Weights of a small multi-label image tagger: activation gelu, batches of 512.
Rows from block 8 of a small multi-label image tagger, named by matrix and row number. Rows with one number belong to one neuron. Each number is 128 + 24 x the weight over its row's rms, rounded and kept within 0 to 255. All counts start at 0. Numbers have three digits each. After the name is the row's rms in percent of the matrix's.
After each neuron's rows are labels from the 100 images, of 14848, where the neuron reaches its highest value: "patch colour" is the nearest of a few named colours to the mean colour under the peak. Only what is clearly more common there than usual is listed. The data: simulated stained blood smears. In brackets: how many of the 100, against the usual share in percent.
# fc1: MLP up (model.blocks.8.mlp.fc1.weight, 512x128), inputs 0-127
# fc2: MLP down (model.blocks.8.mlp.fc2.weight, 128x512, transposed), outputs 0-127

fc1.23 176:099125156086159096170173156096118114163080117121121143096157127156173105147153150120138122142120141108131103127100162129127123169119165073131131146102143162159123139116127131085112141122155164112136122098117123124121108140124125123124133151127110154111143096131112127126113074128074105139136113105126099118095117162113071167115114175108084119118142126105102087139142153151145175150122
fc2.23 202:105111150078114132174101129122119107107131115158147124125159119082151135122143101161146166152137142117136129084156172087118165137134107133121116079079123130162161158075146165093140107110101121113130126122166129161122136126118128109116154142141106144179112134098140117114131114185101126140124123142114152094131122142079105157111110189113089115160130139101139118099159107133158131127112
patch colour: white (86 vs 54.6)

fc1.427 266:151138094110110162144116110109157102138131110118114117153127159140174131164145100145099125116135113137154134152110110140126116195169156125168154113142101126081118137123095134122119147130131145119162086167094132071154131105150119152111130117109116095133151097127104131123116105116149154116130145158102125142100112091139127127160157088127121151068177101112134081142109090104153107109178
fc2.427 274:163125140121117153087170129153123092153102140109151134131129136146087116164115127128131120101135118130155154139119145178142127161164130129143161109122147132111130128136088100110117094140103151143022132167121130106105125145135127149139110145100132111137115158174107130117126130124124135111149126198118150098147147128144123132175147100150161131065121110098135082138090110097140115129144
patch colour: white (84 vs 54.6)

fc1.297 135:088152125130149088167136127118133119156121187155134093118104120141131107099118134132131136150114099152105083123059168150163121119114163131119103156139050175152095114137149173118129143145126108142125130101117110148155118109119129120120107096149117167125125099112119128126140088160090133127151128096145098162159169086109113157151121148123108082148108142127125119124163148139151153128131
fc2.297 112:106131117167139097137100136119144170119137166134106111134109117107164111096120144134118137128133105154093047105134131145140144095135107141130127135134134129151108120139154150126151137161149102150126121129154117152094120115128163137122139125145107167110127120139100129124139090132131086146122186069137093116151128138108117100106115130123117136200064156149086166167143159193135137135121
patch colour: white (88 vs 54.6)

fc1.237 064:130156111103131109127137148110147144139151124114124108080142129123144097115129147108099143102122128102164142095140161113174140171107138165153144157095128105125135112130109151063161133138087119104125131140107112128111132145112152083144130092139085110119135145100149094133124152146146159166147092153131151150158145149116111113090153147104174094145076138141144056120124124146165088110107
fc2.237 057:149147106123116131141138116117158121129140095098120113100137139113084143126103138117113116117116096170118144190075114152146123131161102145156139100129124105119135056150118134123125141120150131137101129157132147116162137085165112132095132178140142156156157103124066124135130121098161129124088131167125071134128152131142152132157122105142058120111152110140122145131122099091135153143180
patch colour: grey (98 vs 45.4)

fc1.6 136:139155145165122139106154097114111151132104096099125151154095144118086148087152147136131111149151102115081139162122103112107113074102148129100072095158134111118131152133144087139121178118117096135124130087151124096131131147170097150125128113116144114095164095153134145121148130099143158120127129055148140119102127142158161138129116137149144138196111117164125172125131117136111115112110
fc2.6 127:126137128107163118135138125131134098147071125099115127138150108129092098138125134159144102108118119105136127156113135102153092178160155148128106150111167127121100143153123127143131146113152139124147127155136068154133134154123115091120147118119141160154124125147125111143145166097096116125164080200127107112153113120128123123117117078126164109089119099163136142124097115044085167130122
patch colour: grey (99 vs 45.4)

fc1.56 047:083111154166148087118126114112116119141135120166115152138160135135161152104141142147104098130128130092104095131125095122153084126145101096103102118141092114183134142113096130121101133160107149185130135141089105166103106136143139126122102089126102121123171153135087126096104092106151103172132158114159107133095116127145067152140118157120148132128150154115115177103159160110136138122131
fc2.56 033:117118121125141087100145153098112121145115113158126108118147123170147089128130122128119153100134162125108113113156109155149125169180137147133117096165132124118126137139100098088174124143107154108098157173121062131077114133121165103135124081130120121178129177091107121077097125144110096153112115172131120115127086168112139137123104115087171127153117135128118158120146107115112111127126
patch colour: white (91 vs 54.6)

fc1.194 167:188167131123135136108113121145094120173098108097142136096115122112158098148131151099153124129114086131157105150124147154118111142128131164172180107113113097099142151119092100103117111118174164125128110119126162085131144107144106129163100121152063127110158095113101126126111162103134122096153168122106129101150128145124122179124108095147151107133092148139137111183131155150123131132147
fc2.194 193:127154087137151079153096139158156151108118119117087119120121116078159119118128143103127122130109111105151093129146104115097148147098135162146134147148093082118141107120148147118175119128152129120110137167178141110108133098138171123117127112179093105109129092078115103119144102134141120165113134095139114137130118119117155127112079092122143143171093153163099188158157127162131150122136
patch colour: white (88 vs 54.6)

fc1.58 197:158147103083120148111075115105133091127137162107122120135141122151190135177122121119118095121144138145139147138104138098152110176170120109139146147110120194105140125101075148122126129148101145161154096159111114127139151156169128134127118089120151147146122145105084111097123130125152164140110137132101136131108158127156127128142143096114116129105167103101106076099080086122152122126147
fc2.58 183:135126149098116169098173120114116097138132174127156119156157138154093132151095121136132119124143135159131147147124148127148119135175126094124134132118167165124125135137097126127098126138109139130015133131095112132150130145145121140129096140089177147165120168176103132132125149125125160102130124161104131130130158116140121125164153121133129127087179114108128087102101095082115108134132
patch colour: white (90 vs 54.6)

fc1.75 048:099080174101161086122159169132156103128114127111162115177116105154141109138143103146109117136137138104113096102130156131092139146109150129169129121165138139112145112135118117166133127103172154120130123101079126145149116129115089144108150156157118142140136135112171137141152127112094080111186136188128121109109067115155082137125128142155126119107147110128155102143140140139122138175109
fc2.75 045:115139124140103155119136121151129184116131166128116108144156138113121159111117127117155132135144087118110077129143117103147137096177112099119152143096134140155157144134138110121158134139121131116097115122159159154096121093130142109123127146125071140138133099100136135146121115094123110101108178171139129106156145117101134108140162159142143126131064105141054111149103145140065192124121
patch colour: white (83 vs 54.6)

fc1.452 049:074175155099115105148086101155106128129154112160145109159178131121162136149149143141124131160155114091155164142108105110116131133126144138184119150134125122137127133116168135118096165109109170125142145113135113120129167101180165130123125146142153137135131155134114107118125137139159117122080079091142095120099126121114081147068134114126129091126128176113134133132169114162140133152166
fc2.452 053:129152114108110158128113130116119065133151072151105117149172121092153125099132124136114173131105105162138109123145152092165122140131114148141126088175159086125143130158114108091147141099176134136073169153161136138136125095141142141121120140123123128155155144123091119109131132140160107116137198121114164125117090160079150146141114112113119133141148181104153101118125106126129116145105
patch colour: white (86 vs 54.6)

fc1.9 086:135131147077114155091082135149120132166114146118118137119142154128135137148127138077184116110150127131157131131098103113070148147120118134153127130115151150080160163154075110139126100131098156138124119157125120083091092118111153142157162163124162091126113119142144131108105175114107168158076129163128115085129128150154166139107131128111150127113110133155119131141154143126121117139183
fc2.9 069:138168097133115084140127102147096125141142164112151146134115116056119140108130155149133105120128147141135091152135148051138110114090128099110117146092150142130159155113148115132125138098123120128141195099102141134142112093166126164142104106110135096111131129147157101147099147111131155128129184067131137129123142152152146146138140132119123107160118157138103110137130106133059103131097
patch colour: grey (99 vs 45.4)

fc1.272 188:089093130118116117130119147125134135101166141157111111169156142140108161089107103159103150141103175137062130120149090114119127088141134093077081157122142166158104125142152151146103151125114116180115128105127116167111104159114121149134125165084152130144137140155148130143140136139142112112083116122117154148120144113134122100107141187132112149148164132109120145092122148077148165129113
fc2.272 229:146148121138160078122108146144108112120110105102091096111129091124141101125131143094150117111118117100162085139146111126111120168132161181152156165158099098104144111126132122102172100152167147103155129168174161094098116116143157117156121111158086105111123113106109093129118118126160092156110126141131116115120097118128162133125095081124137131127089151138087137161120128147137179098150
patch colour: white (94 vs 54.6)